A small autoregressive pixel model, trained from scratch.
Training: adamw at rate 0.00085, 6200 steps, batches of 64.
Rows from block 2 of a small autoregressive pixel model, named by matrix and row number. Rows with one number belong to one neuron. Each number is 128 + 24 x the weight over its row's rms, rounded and kept within 0 to 255. All counts start at 0.
Before each neuron's rows are labels from the 100 images, of 14976, where the neuron reaches its highest value: "strongest on" is what is common among them. Only what is clearly more common there than usual is listed. The data: rosettes with rotational symmetry. In brackets: how many of the 100.
# fc1: MLP up (model.blocks.2.mlp.fc1.weight, 1024x256), inputs 0-127
# fc2: MLP down (model.blocks.2.mlp.fc2.weight, 256x1024, transposed), outputs 0-127

strongest on: vivid (89)
fc1.42 [121 132 131 123 127 170 186 122 124 127 119  83 134 158  73  93 123 156 126  82 147 113 118 113 110  73 104 125 128 101  91 115 112  90 117 116 103 114 138 128 123 147 123 146 140 149 126 117 112 171 133 109 129 125 105 170 148  88 159 131 146  96 114 136 157 117 123 164  70 120 148 147 122 144 121 169 150 130 162 152 155 152 122 156 146 146 121 136 145 113 102 137  95 121 148 158 135  86 170  99 131 133 115 159 161 150 101 170 180 148 153 114 125 162 159 120 167 158 133 114 147 149 112 149 135 109 144  90]
fc2.42 [ 96 118 108 113 109 138 109 145 125 100 136 145 118 132 133 139 105 117 146 156  88 127 112 100 138 176 153 124 175 156 160 150 112 124 155 124 111 115 107 112 108 101 131  99 118  95 143 153 166 103 129 225 117 115 152 163 120 165 164 141  94 127  95 105 120 135 167 130 128 135 156 148 139  91 129 128 128 135 137 104 131 121  99 158 157  78 110 103 144 168 126  84 167 129 133  93 139 163 113 112 146 135 114 115 122 133 150 113 117 101  93 107 102  92 118 161 125 106  99 124 135  92 175 163 107 149 143 153]

strongest on: cool (58)
fc1.287 [130 124 101 100 140 140 117 115 127  71 122 145 134 137 126 103 135 136 169 133 159  97 109 135 107 100  74 147  77 168  98 168 181 109 165 149 124 144 129 144 112 140 133 127 113 115 124 108 166 135  86  93 130 105 165 102 136 136 128 102  97 143 113 120 137 128 126 111  91 139 102 103 148 132 167 174  81 141 154 140  99 160 129 132 180 135 125  90  95 142 157 122 148 126 156 122 109 140 142 133 128 131  68 143 118 154 104 117 123 137 135 130 133 121 115 142 156 163 117  98 119  65 128  84 115 128 112 149]
fc2.287 [100 145 145 152  86  97 137 122 133 182 153 131 105  77  90 120 148 150 134 153  68 119 171 129 108 144 155 104 118 127 174 159 153 147 131 100  71 112 117 147 119 181 142 106 137 124 133 124 120 100 111 152 126 130 169 165 109 138 168 142  92 173 151 107 106 159 172 139 160 113  85 167 118 121 164 102  94 117 146 174  99 120 160 162 153 121 124 119 139  97  89  62 109  68 152 148 152 139 129 144 163  76 138 138 165 125 106 177 115 107 131 133 141 107 118 125  87 148 133 119 100  94 130 123 140 159 136 140]

strongest on: off centre (90); pastel (40); palette: grey (39)
fc1.41 [130 155  89 135 120 170 123 109 127 116 125 135 135 137 134 117 104 112 145 175 150  91 137 125 139 154 106 148 136 156 106 143 124 126 135 130 137  96 144 116 103 145 148 146 116 138 146 108  89  91 107 137  78  88 149 156 150 141 177 133 166 156 115 127 113 113  88 104  79  91 113 136 143 102 108 159 146 152  89 110 139 169 126 124 130 159 109  97 114 107 176 174 160 127 148  97 171 120 119 123  76 124 128 179 117 159  99 125 104  78 105 170 155 129 152 152 162 108  71 105 113 109 104 100 122 125 121 154]
fc2.41 [143 134 113 143 126 154 128  93 146 136 121 124 146 155  96 128 169 140 126 159  86 142  95 127 116 110 124 115 105 122 152 129 166 127 115  93 125 111 116 140 154 136 135 136 109 128 108 128 166 173 157 162 141 133 122 135 136 158 104 104 140 119 182 136  96 107 157 167 141 132 111 132  59  67 171  90 140 181 112 185 172  82 131 135 168 120 136  95 151 127 109  79 122  82 119 125 144  97 172 151 138 139 136 149  91 141 100 151 134 113 124 121 124 134  89 122 114 143 164 152 144  93 133 105 150 154 138 142]

strongest on: earthy (46)
fc1.685 [ 99 103 100 141  99 162 179 114 117 171  87 135 114 129 150 143 129 127 125 134 171 116 153 104 135  71 159 159 138 173  76 102 146  96 163 124 130 122 149 124 111 162 160 121 125 113 134  80 133 127  98 127 159 100 119 121 124 142 117 124 179 182 150 114 118 146 130 122  95 115 149 115 101 141 101 133 137 112 171 149  94 123 164 113 102 151 136 139 133 151 146 133 112 132 132 104 117 148 127 117 131 106  82 157 114 149 128 155 124 114 151 155  88 147 141 138 136 134 118 126 103 114 100 139 129 134 106 113]
fc2.685 [126 149 136 101 191 143 100 156 118  74 124 114 147 173 166 106 164 177 133 132 116 163 123 127 144 104  89 114 173 149 173 133 118 147 123  91 122 147 146 128 156 139 138 112 147 142 147 126 138 141 112 135 137 162 154 144 126 125 115 126 123  95  74 124  88  98 141 172 115 174 128  81 164 133 129 110 148 146  90 112 132 136 115 117 153 116 129 156 124 109 122  87 129 128 155 113  85 129 152 133 137 159 123 128 167 117 138 105  74 156 124 130 151 143 135 181 123 101 165 149 148 102 103 127 115 153  94 139]

strongest on: vivid (55)
fc1.35 [164 102 141 142 155 112 130 123 155 171 150 156 119 152 138 128 101 137 133 120 123 148 122 140 147 165 136 141  91 102 130  79 124 119 108 154 109  79 140 147 155 134  99 135 117 162 121 124  99 134  94 145 136 146 161 110 118  98 148 187 126 135 153 143 147 146 120 128 113 117 140  99 131 127  90  97  99 150 172 179 105 127 137 109  99  66 144 118 139 136 129 150 144 172 133 100  82  97 139 144 108 119 127 117 108 131 102 110 135 108 108 153  86 104 122 140 119  57  94 144 165 147 135 123 131  75 140 138]
fc2.35 [107 118  86 138 146 177 134 130 111 157  91 157  95 116 118 112 148 123 129 152 141 135 135 119 165 129 117 127 147 157 130 121 145 156 131 130 147 127 170 115 173 120 126 144  99 141 112 148  57 105 131 148 164 107 104 104  89 152 125  97 105 139  84  80 123 111 135 120 171 142 149 168 115 123 154 149 110  82 102  91 137 113 104 160 106 140 141 159 102 134 155 154  99 154 154 168 123 125 133 135 118 156 127 109 137 153 114  85 121 122  98 118 136  77 163 160 128 142 132 127 121 158 128 118 166 160 130 147]

strongest on: earthy (38); warm (32)
fc1.424 [121 131 121 162 109 127 172 124 100 114 156 134  93 116 159 124 122 140 132  95 104 138 129 162  98  89  90 126 154 130 136 137 115 120 152  93 106 118 147 136 107 122 170 104 160 110 108 107  88 132 103 153  99 124 152 159 129 119  77 148 131 166 113 122  98 131  94 129 170 102 102 107 121 101 103 108 139 112 139 136 165 109 118  97 126 134 136 148 117 117 130 130 117 138 124 189 123 130 148 111 111 175 132 152 132 161 107 147 135 142  94 134 148 116 100  85 124 170 127 140 136 111 118 117 168 124 116  92]
fc2.424 [133 136 106 133 136 110  82  88 147  93 132 154 174  91 153 145 113 144 115 116 126 120  85 109  93 149 134 140 123 120 112  90  87 128 144 108 165 177 140 125 130 116 148 138 143 129 144 183 136  93  70 170 165 156  88 136 104 110 169 144 132 124 161  86  90 174 153 135 167 146 123 140 101 154 152 146 129  99 159 131 152 116 122 145  91 121 135 109 149 123  92 115 142  95 114 101 133 118  71 108 119 105 150 104 132 171 152 104 140 143  98 169 133 140 101 155 114 181 144 136  97 154 112 136 159 111 136 134]

strongest on: earthy (43)
fc1.541 [134 143 167 107 116  92 149 146  92 153 149  71 127 147 137 121 110 127 118  77 117 171 135 134 136 121 179 122 148 138 105 123 121 104 166 151 151 119 111 131 118 148 142 179  93 145 102 111 114 108 110 125 131 141 106 121 111  97  64 141 135 137 176 140 116 133 128  97 131 129  81 116 117  99 107 141 141 116 148 124 121 174 118 137 119 163 178 109 129 139 115 149 126 120 125 113 118 162 121 129  97 137 122 140 161 116 101 157 119 149 143 117 131 150 104 170 100 150 144  84  91 113 124 134 135 122  81 117]
fc2.541 [137 119  97 158  91 135 114  90  87 105 107 116 152 102 103 153 115 128 114 122 117 163 141 134  98 148 141 157 114 149 137 107 120 119 114 138 137 131 163 167 124 101 109 109  96 107 109 104 133 141 169 104 113 154 134 132 106  87 113 118 108 106 113 142 148 175 141  91 151 130 134 171 134 144 121 137 124  97 150 160 142 108 149 147 157 108 130 159 147  96 106 146 134 138 139 138 164 158 140 127  94 117 138 120 160 152  99 106 106 176 137 130 122 121 107 110 172 146 145 116 100 125 136 136 167 183 104  81]

strongest on: dark (35); vivid (33)
fc1.36 [177 168 171 180  85 166 119  79 137 117 117  87 105 129 112 116 132 140 121 109 119 141 161 149 122 107 172 144 120 118 133 155 150 162 112 137 124 118 130 142 111 125 154 141 123 104 152  85 160 171 103  78 120 142 126 151 131  79  71 140 131 142 115 164 130 114 148 141 145 158 141 131 102 144  90 132 128 122 153 146 130 121 127  85  97 101 125 119 109 119 149 149 124 143 138 116 151 120  78 111 133 139  86 114 117 147 140  80 113 158 134 169  83 128 121  95 121 140 177 103 112 138 127 134 157 136  85 145]
fc2.36 [ 89 144 150 126 143 122 116 130  96 175 125 134 166 113 153  98 192 133 162 154  92 100  94 129 117 169 154 140 153 100 152 108 177 143 137 153 121 104 112 133  80 144 142 128 123  94 132 150 151 187 122 110 107 142  92 151  87 128 114 103 114 152 105 124 143 145 137 107 159 120 145 134 106 149 132 140  91 111  86 112 146 120 122 150 123 117 140  63 136 116 138 108 164 111 126 129 159 131 102 124 105  97 126 135 113 129  99 158 105 128 141 147 165 152 141 176  87 160 100 112 116  60 130  88 122 151 150 140]

strongest on: dark (40)
fc1.704 [135 144 123 144 156  79 122 137 148 173 131  79 121 147 124 105 105 100 104  53 180 156 131 143 115 108 116 128 147 113 174 147 102 112 132 101 109 162 142 140  71  79 108 114 160 121 120 147 136 142 136 122 176 136 111 139 111  89 103 164 120 103 126 154 154 136 127 135 143 188 164 129 159 125 119 111 145 154 109 147 130 119 117  84 115 107 122 147  97 152 139 101 120 100 135 117 116 122 107 109 121 148 128 104 125 104 132  97 105 165  98 159 115 109 125 100 132  63 129 123 146 153 131 143 183 120 107 147]
fc2.704 [129 119  76 128  86 140 148 135 148 168 127 112 125 142 144  76 171 198 165 158 106 131 133 128 112 139 138 124  78 160  68 131 171 146 130 156 124  72 121 110  99 152 172 105 128 102 123 119 170 144 103  92 110 122 125 122 130 141 149  85 143 160 143 137 109 137 156 107 103 106  84 132 127 106 154 148  62 143 133 132 133 153 157 133 128 155 108  92 133 130 117  84 124 128 136 154 146 121 111 137 148 127 151 168 132 139 117 162  68 117 170 122 161 150 114 143 114 154  99 108 133  74 123 117 105 114 115 125]

strongest on: earthy (38)
fc1.585 [128 117 156 121 106 107 132 113 102 159 171 112 105 145  95 158 149 160 102 120 174 152 119 156 159  91 155 143 172 122  58 125 146 142 125 134 111  99 135 120 128 135 116 149  97 117  90 121 117 172 121 102 161 136 117 145 110  83 174 137 125 185 134 151 107 118 153 109 101 125 137 131 107 131  93 150 132 122 114 116 140 157 151 134 146 114 185 131 105  89 125 130 114 114 124  95 110 140 105 129 138 114  81 121 134  89 134 116 116 134 104 146 108 201 134 112 137  96 145  56 150 142 122 110 159 155 110 117]
fc2.585 [ 85 132 108 165 123 152 137 156 114 148  82  99 131 125 125 114 139 172 148  98 125 151 142 121 104 116 128 130 138  90 168 122 108 145 118 162 136 136 118 135 125 104  91 113  96 179 126  98 158 138 134 130 106 135 116 118 130 121 111 146 141  63  65 144 132 162  95 167 163 132 103 120 129 166  76 135 134 144 180 150 128 118 130 168 110  70 133 128 103 130 100 190 163 135 127 146 120  91 181 159 118 185 154 141 146 174 104 112 133 154 115 129 117 131 144 109 129  86 161 138 162 156 123 148 142 133 131 118]

strongest on: pastel (74)
fc1.257 [164 155  97 148 135 127 120  91 131 127 148 115  96 126 120  88  97  87 172 135 118 149 139 111 128 172 108 158 119 134  89 132  94 106 143  84 153 150 178 144 149 171 193 131 143 137 148 108  84  75 127 152 109  96 133 145 127 120 142 162 128 147 113 126 133 115 128 134 104 115  95 157 156 173 164 120 110 128 131  89 137 163 125 137 129 138 138 125  84  88 163 175 161 112 116 142 112  89 159 131  83 143  89 136 131 172 103 145 137 100 129 139 150 110 107 134 163 126 146 177 104 132 112  99 121 165 143  99]
fc2.257 [116 110 115 117 145 100 153 140 113 126 121 139 140 157  84 138 107 122 138 127 106 111 145 113 105 132 128  62 121  97 142 107 142 188 149 120 148 136 148 144 129 143  91  95 123 109 154 143 137 135 131 151 123  80 143 111  90 139 145 115  92 145 131 172  90 128 158 144 133 128 135 138  64  87 122 134  86 145  89 166 170 106 146 140 149 147 152 151  90 100 132 145 155 107 136 138 163 118 140 115 137 114 119 170 134 107 101 144 163 156 145 120 116 113 147 127 117 156 131 125 114 150 132 118  97 122 143 101]

strongest on: off centre (63); grey (41)
fc1.319 [104 139 116 126 110 114 165 140 143  78  95  87 120 126 148 182 134 104 173 142 145 143 118 113  87 175 152 106 133 138 113 119 186 150 148 136 162 106 170 162 146 116 135 121 112 101  92 110 161 126 152 145  75 105 127 167 137 103 128 127 119 174 125 129 118  85 155 163  90 112 134 137 104  85 120 123  90 159 174 148 117 112 153 146 136 138 183 118 125 121 101  88 147 156 109 151 121 129 152  93 173 146 108 138 113 168 134 185 161 112 117 107 110 133 160 122 108 168 116 108 144  96 114 124 120 173  95 123]
fc2.319 [161 110  84 170 171 121 129 109 124 178 131  92 139 120 151 113 161 158 115  93 138  79 118 146 156 125 109 130 159 170 117 117  96 111 136 129 107 131 145 135  99 148 135 116 116 106 125 132 101 120 161 121 161 151 124 119 110 121 116 130 126 146 100 131 175 159 116 132 128 141  94 113 136 132 133  75 126 158 134 132 152 126 164 118  56 113 132 105 118 174 147 133 106 122 136  99 128 157  64 109 101 115 105 109 152 112 167 154 123 157 111 140 132 140 176  89 101 124 133 175 122 145  99 116 117 169 137 175]

strongest on: dark (36)
fc1.686 [141 133 135 175 118 102 158 110 129 137 117 117 112 165 106  89 139 105 120  89  99 159 154 158  93 142 109 133 142 139 139 144  99  87  88 126  99 142 154 100 105 149 144 121 173 128 165 112  92 141 104 156 134 124 141 153 109 132  87 130 130 109 127 130 135 124 149 149 108 110  75 127 152 121 123 127 149 163 118 107 121 160 122 116 137 132 122  86 130 136 159  89 153 124 139 162 150  77 161 118  85 156 100 119 120 142 136 103 168 135 167 126 128 148 128 129 104 133 186 156 148 100 105  98  95 105 126 133]
fc2.686 [ 94 100 164 176 120 145 139 134 166  96 159 129 136 163 164 144 111  96 141 140 156  99 105 142  89 113  93 161 150 104 109 126 135 176 136  92 137 127 103 135 157 108 140 144 127 148 163 115 114 123  82 136 110  94  87  79 106 123 120 130 153 178 149 134 128 117 113 138  99 140 146 115 121 124 119 147 139 156 119 132 112 129 145 147  73 125  97 134  97 105 159 123 107 174  98  77 139  91 147 141 126 162 160 102  84 128 172 116 172 139 113 125 131  96 118 112 153 147 132 132  96 137 142 165 116 146 158 153]

strongest on: vivid (67); three-fold (32)
fc1.636 [132 133 146 184 158 141 142 137 122 145 127 124 110 118 124 101 123 126 171 131 136 142 126 106 137 177 123 175 106 131 147 121 104  83 153 114 121  91 144  89 115 168 153 116 104 149 153 141 128 147 117 115 101 109 133 142 131 135  64 120 134 141 123 134 160 135 104 116 132  89 110 102 157 120  98  94 117 167 136 159  75 118 127 145 133  91 108 147 131 145 127 124 119 119 123 154 122  89 154 150 116 136 107 125 166 175 148 120 115  65 147 129 130  99 124  96 156  94 114 132 146 156 106 150  81 110 132 104]
fc2.636 [106 155 117 151 113 103 110 105  91  82 156 114 132 154 101 107  99 133  91 102 132  75 110 110 109 107  78 116 104 168  87 198 128  88 101 128 146 128 109 148 126 159 146 126 142 143 142  88 142 124 112 106  86 116 123 118 143  92 125 148  93 122 144 122 149  82 108  90 128 125 143 128 157 165 136 117 143 109 127  83 107 124 149  92 141 108 121 138  86  91 140 136 138 128 121 161 140 117 135 124 126 120 157  99 100 116 108 115  99 179 143 135 160 129 118 116 194 139 121 138 113  84 115 125 143 101 125 161]

strongest on: pastel (86)
fc1.546 [143 152  95 122 127 148 148  87 146  77 127  93  98 110 150 112 134 114 138 147 124 137 141  96 120 147 134 128 132 120  96 161 167 133 118 115 149 111 165 143 146 143 144 138 158 105 131 160 153 140 112 155  55 129 178 129 141 162 127 144 115 142 150 134  89 127 116 177  75 141  75 102  96 144 115 113  67 140  83 146 131 138 144 114 102 112 149 103 115 107 117 104 139 147 109 161  93 113 180 123 105 152 150 142 167 147 114 173 154  88 136 122 108 154 143 113 101 157 121 113 149 112 125 115  85  87 150  96]
fc2.546 [127 107 107 102 147 135  84 139  69 166 110 115 145 138 108 107 140 151 149  89 142 150 131 145 140  79 144 123 142  88 139  95  81 156 101 150 116 166 145 121 122 122 152 102 129 130 130 131  98 129 127 131 114 149 101  96 113 131 114 143  93  81 105 152  98 181 133 116 171 163 129 124 153 131 149 121 115 130 142 135 143  92 167 133 128  76 107 127 122 154 107 143 144 142 120  90 135 174  96 148 116 135 148 156 142 104 103 117 100 147 156 142 147 155 107  92 122 118 131 116 116 133 177 137 140 157 143 127]

strongest on: off centre (66); dark (33)
fc1.713 [137 137 131 181  65  97 181  94 159  82 153 116 100 131 140 143 122 122 153  89  88 112 141 133  64 163 114 171  57 140 125 106  94 156 137 118 125 120 154 116 158 135 186 139 110 117 108 125 155 157 138 106  94 112 110 131 151 112 151 151 103 144 130 122 110  86 103 128 133 151 129 132 106 131 141 112 148 161 157 162 144 122 115 129 116 120 158 113 121 144 119  92 142 119 148 141 124 101  91  94 135 123 104 113 117 138  85 135 166 111 149 123  81 172 128 144 119 116 145 107 112 113 117  94 158 120  90 160]
fc2.713 [117 167 144 158 125 105 133 127  98 129 129 110 141 164 125 109 158 117 132  99 167 117 131 142 114  99 129 155 118 152 108  98 143 124 134 119 119 127 138  93 153 104 127 143 108 160 129 154 151 165 164 132  99  43 154 152  87 133 144 146 148 127 127 166 122  66 122 144 166 118 104  97 112 140 105  86 154 124 147 154 101 144 108 151  88  88 114  96  86  96 124 112 152 113 169 135 150 126 152 134 124 100 106 158 181  95  75 168 110 110 108 154 162 116 134 156 137 109 141 135 135 100 108 110  83 129 109 111]

strongest on: pastel (48)
fc1.350 [138 111 169 138 139 140 120 114 123 114 146 110 140 126 173 128 106 159 113 146 103 109 119 110  91 100 147 136 123 105 101 139 173 131 103 117 148 143 130 160 159 134 143 132 122 106 134 119 145 108 125 129 159 120 170 153 169 121  94 140 157 128 142 138 154 105 116 182 133 114 109 119  77 105 115  95  90 153 149 135  72 129 139 146 151  95 139 132 147 118 137 115 119 169 161 145 162 141 165 121 130 135 111 132 132 191 175 136 137  87 133 128 136 109 113 133  95 117 112  91 117 150 103 147 190 122 144 135]
fc2.350 [153 119  85 123 152 138 127 126 112  94 130 151 180  91 156 124 100 119 144 122  91 136  95  86 146 132 185 152 152 118 175 118 107 102 120 142 119 146 164 162 157 120  81  82 114 138 155  94 166 134 157 107 161 155 122  93 101 144 106 114 142  87 119 139 162 141  95 121 176 146 141 128 150 145 130  82 111 140 136  76 143 138 114 153 113  95 129 123 157 124 127 121 123 118 109 101 122 168  99 115  88 132 111 125 123 143  94  69 118 128 150 151 156  84 110  96 164 119 156 122 134 119 104  92 115 153  99 111]

strongest on: cool (42); dark (39)
fc1.655 [136 122 167 149 143 174 135 123 139 133 129 161 121 132 126 122 122  89 106 128 120 122 112 109 109 135 154 152 122  87  96 141 152 161 129 175 116 139 118 127 181 102 128 150  78  90  90 125 161 155 131 123 133 132 108 159 132 112 139 127 131 142  84 130 104 114  86 138 147 143 128 161 110 110  92 142 133 158 131 160  89 144 141 155  84  87 126 129 105 150 133 118 141 109 136 130 153 123 113 142 155 140 134 161 141 117 167 145 102 103 120 120 162 146 143 107 119 104 140 134  43 123 131 144 157 125 119 111]
fc2.655 [119 113  99 145 165  94 120 111  95  96 127 153 134  96 132 166 116 128 121 149 127 130 139  92 135 161 152 117 192 148 133 123  86 128 143 161 193 132 136 149 186  97 114 141  84 126 151 137 165  64 109 125 133 144 106 163 113 171 109  88 144 134  98 148 130 132 124 174  98 142 135 123 120 174 140  91 111 139 164  86 135 101 132 106 132  94 146 113 149 108 168 154 115 114 103 116 112 137 170 131 110 144 127 151 110 157 132 107 164 121 128 109 108 107 130 126 108 114 109 137 129 129 136 153 106 153 118 131]

strongest on: off centre (66); vivid (45); palette: cool (36)
fc1.300 [131 123 140 174 165 144 137  95 117 111 143 147 138 162 143 169 126 137 135 133 165 138 141 130 111 171  98 162  91 109 138 119 143 167 139 114  89  91 130 103 129 103 161 145 146 105 144 129 124  93 135 129  85  96 157 110 129 164 109 134 138 162 148 142  93 123  84 135 136 133  80 123 169 106 127 134 115 157 101 152  95 100 131 128 111 125 115 124 137 113 189 123 156 117 127 132 120 137 133 101 116 125 127 132 165 165  90 157 121  78 116 147 149 148 135 152 160 104 138 140 139 125 102 110 110 125  92 107]
fc2.300 [ 80 124  85 134 147 117 108 167 110 127  83 136 104 137 162 108 127 128 152 118 159 171 109 118 118  86 133 124  83  84  98 101 114 140 135 115 132 178 147 123 126 126 141 118 109 112 152 153 125 115 109 138 111  95 110 118 117  95 129 144 108 105  97 120 143 115 156 114 127 162 140 128 146 140 142 129 155 154 121 107 136 119  95 161 113 167 135 134 113 121 148 129 100 141 100 156 150 160 156 139 129 158 116  94 134 124 156 133 125 124 117 123  92 141 100 120 103 131 171  86 177 104 109 118 138 109 139 159]

strongest on: off centre (77); vivid (44)
fc1.293 [167 131 111 148 135 123 131  96  98 127 121 125 113 149  99 107 106  92 163 131 135 141 135 115 113 155 128 124 126 128 108 148 138  81 162 147 146 120 140 126 134 109 153 151  92 158 134 122  98  83 127  88  65  78 130 134 166 109  63 145 128 143 120 148 144 112 138 117 142 136  98 147 118 130  89 139 126 134 140 144 118 166 126  87 149 106  82  85 126 150 159 164 172 150 157 145 140 115 109 117 107 100 130 151 129 141  96 138 110 103 118 155 100 135 142  80 159 126 101 156 126 106 118 145  93 123 137 115]
fc2.293 [130 127 197 144 146 156 146  98 124 179 134 132 147 129  87 142 159 148 131 112 114 149 135 101 108 130 116 104 154 104 128 139 155 168 151 111 150  98 148 173 103 130 138 128 112 137 116 119 158 136 120 108 109 111 137 136 110 122 104 127 106 114 129 133 128 100 111 118  96 144 113 152 102  92 151 135  88 184 110 134  84  97 130 125 146 139 102 118  94 106  96 122 137 116 109 117 135 145 128 147 139 112 118 161 139 125 141 182 113 130 145 143 151 129 105  99 111  98  94 147 133 120 156 120 123 110 172 202]

strongest on: off centre (85); pastel (58)
fc1.53 [118 134 120 214 123 110 148 116 101 130 139  72  97 120 156 134 125 121 110 101 210 134 143 118  82 162 124 106 128  89 132 118 151 142 144 128 139 118 147 104 113 150 149 117 138 106 124 120 155 159 126 190  89  99 137 167 117 103 127 137 150 146 153 141 108  97 133 146 143 153  93 146  81 109 125 113 185 177 103 153 108 154 151 125 128 124 140 110 114 111 113  75 112 111 137 128 146 133 158 127 127 155 126 120 132 164 136 173 134  91 108 159 141 150 119 122 115 121  97 157  92  96 137  68 138 168 125 130]
fc2.53 [ 88 134  86 159 104 127 131 144 125 130 127 120 137 189 132 128 156 113 153 134 105 128 161 104 102 154 112 133 122 115 122 100 115 130  93 143  92 172 106 127 134 110 175 151 142 115 135 146  84  80 152 135 108 109 121 124 123 122 102 165 151 133 112  91 150 136 131 119  78 174 134 129 128 156 136  83 103 145 116 129 193 172 111 132 127 147 131 137  99 116 140 160 163 110 110 126 100 145 149 153 132 122 112 135 108 165 174 128 154 142  79 116 145 138 127 137  79 129 140 142 149 123 103 115  82  89 154 106]

strongest on: dark (37)
fc1.550 [134 150 167 128 142 151 115 130 103 166 126 126  79 152 157 152  89 103 114 134 107 169 119 115 126 139 115 137 148 115 105  86 157 132 149 104 121 134 107 104 116 153 120 139 133  80  88 151  80 116  97 135 145 120 146 110 168 120 112 152 122 133 102 139 104 112 108 123 107 140 104 118  97 126 109 143 163 107 125 141 135 134 136 150 128 115 156 140  93 130 144 127 142 131 118 157 155 158 115 144 120 163 103 138 100 113 176 129 129 106 148 114 140 109 122 144  99 156 150 127  53 125 124 100 149 145  94 143]
fc2.550 [102 132 171 131 145 116 160 153 121 101 132 144 139 122  99 126 109 158 116 137 147 148 133 142 165 106 168 155  81 144 145  99  90 135 118  90 158 150 115 181 144  74 157 153 113 107 149 150 118 106 108 139 132 116 108 133  97 126 153 126 153 104 116 125 112 104 182 135 193 153 112 127 119 149 148 146 104 103 143  96 147 132 129 137 108 105 155 143 165 140 147 112 169 187 115 119 145 122 145 131 121  95 138 122 128 110 168  95 180 128 140 127 160  97  97 143 104  99 134 118 102 125 112 124  82 116 115 108]

strongest on: earthy (64)
fc1.764 [151 142  83 119 155 139 130 126  86 176 129 136  90 147 115 150 113 157 180 121 167 149 140 120 154 137 146 107  90  93  82 129 125 148 158 119 129 113 147 122 110 131 103 122 160 126 103 118  82 112  93 152 130  98 151 156 158 113 118 112 106 141 127 144 129 116 110 183  74 148 106 121  72 111 132  84 105 157 100 156  94 100 138 116  94 144 133 104 111 133 129 108 144 124 142 130 111  95 129  91 141 128  84 109 125 128 144 142 109 139 161 143 123 136 129 147 135 118 127 162  96 150 108  93 128 140 136 106]
fc2.764 [160 127 112 179 106 159 153 153 107 115 142 151 138 132 144 120  95 119 143 120 113 140 117 103 121 148 129 130  83 111 168 170 121 107 143 122 128 115 170 153 157  92 116 101 102 149  93 134 112 185 108 151 152 120 159 152 124 139 134 115 122 128 104 143 154 129 141 163 162 111  91 136 103 136 146 121 141 121 129 134 119 128 150 141 181 109 109 150 129 117 142  85 109 124 109 143 121 132 154 128 162 102 123 135 126 177 129 103  96 115 164 157  82 121 141 103 153  99 147 142 158 105  79 147  90 158 102 155]

strongest on: vivid (51)
fc1.38 [141 118 104 151 144 176 146 127 141 131 153 149 119 153 136 110 120 148 138 156 140 109 146 103 112 113  89 140  48 129 106 163 143 175  93  96 144 155 155 147 128 115 131 152 133 142 153 146  54 135 108 122 154 114 156 148 152  95  96 144  76  98 110 139 108 128 128 136 154 153 138 133 112 134 118  98  90 147 124 174 125 139 130  84 100 133 115  99 115 127 164 128 142 126 151 151 116  92 154 128 111 111 107 116 102 165  90 133 114  97 102 161 122 162  85 139 161  74 154 142 102 170 129 110 130 172 137 104]
fc2.38 [ 92 124 178 134  89 182  97 160 137 155 116 108 130 131 157 135 113 141  93 173 118 126  91  96 137 101 145 149 109 135 112 127 160 134 163 150  90 129 126 181 165 125 157 142 131  83  98 119 169 147 134  91 110 109  75 133 111 122 119 131 115 104 101 153 118 131  96 107 102 129 122 135 104 151 138 132 107 125 123 132 111 117 128 123 156 123 152 117 139 109  77 132 106 159 117 136 147 139 101 100 159 125 128 192 132 123 137 139  83 132 144 157 106  85 125 145 123 114 162 121 147  47 161 131 112 149  88 124]

strongest on: vivid (38); earthy (36)
fc1.326 [179 106 118 165 118  94  79 125  98 186  98 121 106 112  95 110 133 108 106 104 115 165 133 118 132 140 167 102 124  88 163  97 117 148 122 164 129 150 125 151 131 119 119 155 130 106 127 137 128 129 144 166 174 116 130 164 128 115  63 104  98 157 126 124 128 114 118 133 170 115 154 125  87 136  98 113 162 155 172 146 114 147 120  65  91 114 126 104 108 155 130 140 113 125 118 146 127 140 154 107 106 144 125 117 101 128 108 142 131 153 144 159  93 114 116 113  74 125 102  88 100 134  85 107 138 119 105 128]
fc2.326 [151 126 140 130 150 132 146 134 153 146 118  56 119 111 122 130 155 130 143 153 126 140 129 121  89 199 126 121 116 133 134 184 154 147  88 135 106  89 146 111  70 121 116 109 107 112 115 139 117 122 143 112  82 143 145 121 147 133 160 134 140 131 127 135  96 154 141 124 147 132 118 134 125 142 129  82  83 151 158 132  99  78 160 129 140 150 113 126 105 131 130 111 137  95 148 144 140 109  91  88 129  67  93 165 135 154 132 122  94 120 159 160 131 132 127 119 164  95 155 162 156  74 144 143 142 168 120 109]